A small image classifier, trained from scratch.
Model: 7.81M parameters, 64-pixel images, norm rmsnorm, depths [4, 7, 4].
Training: soap at rate 0.0019, held-out accuracy 95%.
Rows from block 8 of a small image classifier, named by matrix and row number. Rows with one number belong to one neuron. Each number is 128 + 32 x the weight over its row's rms, rounded and kept within 0 to 255. All counts start at 0.
After each neuron's rows are labels from the 100 images, of 14976, where the neuron reaches its highest value: "strongest on" is what is common among them; "patch colour" is the nearest of a few named colours to the mean colour under the peak. Only what is clearly more common there than usual is listed. The data: single toy objects rendered from many sides on busy backdrops.
# fc1: MLP up (model.blocks.8.mlp.fc1.weight, 640x160), inputs 0-79
# fc2: MLP down (model.blocks.8.mlp.fc2.weight, 160x640, transposed), outputs 0-79

fc1.165 [114  57 207 111  78 122 185 145 118 141 141 144 172 162  93 135 127  97 124 116 194 132  92  88 150 120 162 132  74 148 141 105 148 117 143 178 163 147 136 145 149 139 158 116 153  62 131 142  87  99 133  71 149 108 140 119 166 178 130 143  80 106 139 173 116 173 116 141  93 113  63 137 107 178 159 180 137 180 102 109]
fc2.165 [102 125 113  81 151 139 123  96 132 119 120 167 140 184 118 112 127 164 146 136 140 105 213 197 137 102 161  97  98 136 120 111 163 123  94 113 160 112 147 126 112  70 103 122 134  96 121 195 158 181 106 154 156 140 102 159 157 136 111 118 121 102 136 126 125  79  88  90  90  95 112 145  54  85 100 145 131 103 116  70]
strongest on: blue
patch colour: black

fc1.259 [ 91  67 112 129  94 187 175 175 168 106 110 114 114 104  85 124 207  98 149 130 116 179  94 104 113 185 150 216 139 154 117 158 132 130 164 184 135 169 149 129 174 144 129 129 125  57 124  79 127 137 102  73 109 121 121 145 103 116 192 128 138 108 122 168 123 127 127 127 107 155  95 134 100 155 121 124 172  96  93 131]
fc2.259 [107 141 174 168 163 106 112 209 156  98 150 100 170  99  90 101 174 123 104 117  71  95 111 125 185  96 142 114 149 109 104 144 190 150 120 134 102 123 151 172 193 136 134 177 149 138 111  61  99 131 189 117 151 106 154 113 132 197 126 161  86 125 161 109 119 130 115 139 129 117 147 121 112 142 157 148  88  78  69 151]
strongest on: purple; blue
patch colour: black

fc1.83 [145 158  85 155  91 137  86 102 152 107  90 124 130  95 119 101 142 125 102  89 123 134 159 126 119 165 110 150 157 119 154 115 116 153 157 180 134  87 135  78 120 146 132 139 164 128 144 123 161 135 169 102 111 148 107 150 125  80 134 180 111 135  85 171  73  93  98  98  96 101 161 100  86 141 122  71 116 136  94 156]
fc2.83 [ 96  46  81 122 139  84 191 145 166 102 131 186  98 203 185 105  86 119 121 149 131 147 131 120 110 140 130 137 142 118 125 162 181 132 137 188 147 157 106 146 126 126 126 150 110 145 110 106 182 105 143 175 142 105 113 164 149 129  99  68 127 132 164 156 111 128 112 146 129 109  94 114 116 143 178 106 176  39 156  81]
strongest on: level; car; table
patch colour: black

fc1.514 [123 145 187  92 155 122  95 116 165  78 166 204 195 146 162 132  91 173  65  95  88 160  95 172 130 124 135 114 163 147 144 167 160 132  81 120 121 114 117 135 115 131 130 130 149 105  78 111 145 166  97 124 153 170 152 173 127 197  98 124 103 172 107  80 144 133 136 105 120 137 143 128  71 191 163 124 119 129 115 116]
fc2.514 [147  86  88 125 146 108  93 132 148 105 164 111 175  74 119  84 143 155  88 101  91 144 190 162 157 145  58 151 112 128 134 122 139 128 145  83 124 126  98 176 195 122 149 200  71 162  99 200 129 118  99  64 121 132 125 112  81 144 161 162 124 120 160 105 117 135  91  94 135 137 144  74 121 104  98  98 106 171 143 142]
strongest on: level; tree
patch colour: brown

fc1.169 [160 114 126 117  98  99 114 186 123 127 116 129 132 107  96 127 129 109  80  80 112 120 184 168 152 118  91 154 155 103 133  99 143 118 133  83 142  71 152 132 173 187  65 105 132 139 122 122  93 100 143 151 121 177 158 124 114 167 199 154 116 129  71 175  94  85 104 109 178 135 129  95 140 118 142 131 112 174 161 118]
fc2.169 [155  88 150 114 149 147 146 133 147 142 125  82  52 143 193 164 104 163  76 126 153 169  97 172 137 102  99  95 137  68  92  87 145 121 129 139 116 167 156  97 146 128  99 143 139 165 179  83 150  86 176 125 144 107 118 157 113  76 121 147 119 117 180  75 138 164 154 143 126 127 125 146 139  93 107 176 150 141  97 151]
strongest on: level; red
patch colour: brown; black

fc1.430 [ 33  89  99 129 133 131  37 178  95  90 118 108  83 149  55  86 136 150 127 138 119 111 137 105 135 109 106 121 113 129  86  94 137 115 137 134 118 165 126 135  84  78 162 110 113 117 102 151 130 171 159 146 150  89  85 132 113 114 156 103 172 143 123 115 110 119 114 122 102 111 102 134 118 119 134 189 106  53 179 103]
fc2.430 [121 122 141 136 173 100 199  86 106 138 159 131 128 126 104 138  92 141 108 100 120 129 130  60 102 186 120 120 146 133 108  92 158  89 146 117  39 185  77 190 163 130 162 138  43 101 153 154 112 132 155 125 173 119  94 181 102 141  75 119  97 135 186 105 116 118  91 154 202 153 168 132 163  81 147 150 104 178 118 157]
strongest on: level; flower
patch colour: brown

fc1.497 [118 185 133 124 126 171  91 172  93 104 144 127  46 120 125 146 133  91 115 137 102 127 111 119 169 132 130 171 120 126 133 131 112 158 167 111 162 157  84 126 170 127 122 165 134 103 126 113 128 119 216 179 134  98 100 141 147 116 184 116 205 135 142 101 112 160 121 176 127 121  96 107 104 203  72 127 154  62 127 151]
fc2.497 [ 41 182  78 135 119 148 164 152 108 125 148 193 174 136 185 152 158 105 169 111 165 143 129 117 121  78 127 157 214 119 110 123 132 129  93 109 142 125  93 114 115  96 147 133 132 190 138 151 181 126 180 133 121 120 145  53 128 190 152 103 132 121 139 112  87 141 137 123 133 151 121 140  94 144 111  86  99 139 143 143]
strongest on: purple
patch colour: brown

fc1.627 [121  95  69 145 114 131 107 138  80 101 118 184 174 131 133  84 120 190 102 131 172 184  91  47 132 128  90  57 135 113 138  56 106 136 103 138  84 114 134 161 152 104 182 168 177 105 145 111  85 120 166 202 114 100 109 115 118 160 122 130  92 103  61 134 124 128 133 153 141 115  62 142 160  84 195  87 209 110  98 114]
fc2.627 [117 160 191 148 118 121 142 142 102 185 116 148 175 163 143 130  46  87 135 198  66 114 138 179 171 117  76 105  64 103  74 122 110 162 160 154 128 165  88 133  96 202 115 159 184 168 134 162 131 142 135 134 151  81 100 111 156 138 147  99 168 139 125  95 108 115  74 121 108 152 160 106 155 149 145 141 142 143 170 131]
strongest on: blue
patch colour: black

fc1.9 [ 56 152 183 146 146 169 148 128 133 114  60 162 148 144 167 155 122 110 127 122 147  97 130 109  91 175 118 120 117 176 138 148 103 128 162 145 113 159 118 117 200 119 140 155 127 118 136 136  96 169 128 132 160 181 102 105  91 177 103 180  49 189  89 136 209 101  99 175 130 110 100 151  76 125 157 185 181 175 149  59]
fc2.9 [136 135  97  62 128 149 146  96 151 174 107 143 141  79 154 155 125 128  87 132 103  96  98 146 185 129  84 118 149  61 163  70 122 121 175 109 114 137 182 113 159 104 117 122 110 101 131 110 159  89 103 152  64 168 175  81 129 161 150 155 151  59  78 151 143 159 106 140 135 123 147 147  89 152 103 161 107 146 145 137]
strongest on: level
patch colour: black

fc1.282 [122  86 134  92 126 175 124 122 132 104 150 122 127 118 102 128 118 163  96 102 122 139  79 118 105 124 126 114 135 128  88 123 109 144  81 140 130 105 169 122  99 122 125 106 138 133 138 151  92 179  71 108 106  98 133  86 129 137 183 114 161 121 174 138  88 255  89 144  94 142 158 144 188 112 170 168 138 108 130 103]
fc2.282 [155 145  44  63 146 129 145 104 113 180 149  99  91 151 122 134 139 102  98  91 131  82 125 209 167  91  88 157 106 133 148 106 110 112 174 127 111 149 128  77 104 164  54 131 134 110  98 131 139 131 169 144 156 171  94  90 141 121 117 152 153 135 131  88 131 111 125 181 179 114 106 107 139 134 128 111 112 168  63 158]
strongest on: level; truck
patch colour: black

fc1.99 [132 102 118  96 128 149 144 128 124 113 131 139 175 130 156  52 119 152  70 136 103 179 112 138  90 117 108 103 151 110 129 122 152 139 174  93 116 145 188 168  90 159 167 110 193  76  91 148 164 104 138 143 131 191 122 157 120 184  81 101  95 151 117 127 210  90 146 199 100 151 110  87 134  93 175 103  70 148 147 104]
fc2.99 [ 90 125 173 131 156 153 148 166 151 172 199  97 138 130 134 174  94 111  93 202 163 121 143 145 129 142 142 123 177  95  65 123 104 128 139 187 184 150 101 135 168 146 126 125 145 161  91  56 138 163 183  86 130  97 143  88 138  97 158 156  91 109  75 133 134 106 129  93  78  58 147 189 106  93 112  80  64 198 121 206]
strongest on: from below; lamp
patch colour: brown

fc1.239 [109  93 134 179  59  31 131 154 142 124 149 147 101 165 116 108 180 120 147 115 129 181 113 165  76 136 177 129 122 148 114 128  84 139 217 175 149 105 118 112 198 129 164 180 138  92  93 119 143 109 105 114 146 112 113 111 135  87 128 164 114  95 129 138 134 135 116 118 101 146 151 140 129 186 116  92 165 109 149  81]
fc2.239 [126 138 153 110 212 139 123 160 196 148 150 132  91 128 134 123 143 112 159 147 121 144 106 127 121  31 104 108 120 104 117 107 153 106  88  99  96 150 180 136 151 114 105 124 137  66 163 128 107 146 113  95 126  91 124 109 133 180 125 134 148  70  99  86 101 112 131 126 126 155 151 158 101  84  67 170 110 140  93 168]
strongest on: blue; from above; teal
patch colour: blue

fc1.477 [133 101  87 157 139 152 130 113 176 143 132 140 184 112 130 119  90 169 154  94 141 143 152  75 123  91 103 112 108 120 163 119 108 108 123  88 127 127 110 109 150 107 141  78 129  71  89 222 135 124 162 127 118  74 160 136 163 126 143 109 159 121 181 102 124 119 125 114 104  83 107  84 159 159 146  65  91 109 130 146]
fc2.477 [139 130 205 132 140 115 166 147 143 118 141 146  89 147 124 107 123 161  90  61  66 125 116 158 120 167 115  69 143 157  81 148  97 159 105  99 109 124 157 138  78 156 131  99  89 199 159 161 106 152 117  81 138 123 100 172 130 167 113 113 109 119 120 160  95  99 161 192 170 145 115 142 154 157 175 112 103 123 146 174]
strongest on: from above; orange
patch colour: brown

fc1.548 [125 192 103 160 132 100 123 108 113 122  72 104 143 118 102 160  72 128 157 134 100 128 151 182 175 138 138 142 142 112 126 115 160 117 133 221 118 136  92 164 141 131 215 120 131 162 120 109 120  89  78 136 161 105 154 164 126 113 149 117  73 168 137  68 128 119 101 120  96 113 155  85 163 181 142 147  81  86 132 128]
fc2.548 [160 112 134  79 141 143 142 132 106 115 127 107 121 165 135 163 153  99  88 117 166 145 124 105 152 142 141 197  86  93 177  87 147 119 137  82 149  67 133 107  67 156 116 175 135 124 120  94 133  87 102 128 127 133  55 122 113 186 103 129 136  77  87 117 121 114 165 146 142  47  93 162 120 166 168  77  98 121 153 123]
strongest on: level; trophy
patch colour: black

fc1.612 [108  87 154 108 128 140  90 129 158  37 120 124 111 149 128 178 119 156  88 163 137 120 148 159 149 149 135  74 117  90 117 110  98 174 167 161  96 127  91 149  99 178 187 147  78 119 164  87 138  91 129 191 105 112 104  86 127 151 100 144 149 131 153 100 175 118 106  68 133 143 156 113 107 126 104 125 152 119 121 149]
fc2.612 [147 139 138 125 131 131 100 148  98 155 149 102  69 113 100 130 120 145  63 124 136 115  96  41  83 106 116 194 171 166  98  92 145 127 107 123  87 116 170  70 112 162  66 107 121 129 132 118  95  80  99 146 133 137 136 147 141  68 169 150 131 131  76 162 119 123 149 113 129  82 100 142 180 117 109 163  59 159 150 169]
strongest on: from above; ice cream
patch colour: brown; black

fc1.284 [127 185 131  40 134 173 127 133 116 156 127 133 139  92 171  99 103 189 161 150 137 137 188 122  76 134 159 112 168 169 113  93 166 116 126 134  96 149 118 184 129  87  91 135  84 133  95 147 113 143 133 158 103 157  77 183  92 129 121 102 171 125 158 161 191  86 116 136 102 131 140 173 151 139 192 106 128 140 129 110]
fc2.284 [138 119  88 201 147 103 143 107  87 174  82  76 135  99  88 100 132 174  88  77 149 132  17 190 121 158 140 133 134 155 172 165 100 139 134 136 153  81 110 130 173 142 157 136 162 141 121 140 147 124 104 138 114  27  93 151 151 139 126 147 196 134 162 164 103  77 131 165 125 120  69  91 173 208 144 124 112 124 166 112]
strongest on: from above; flower
patch colour: brown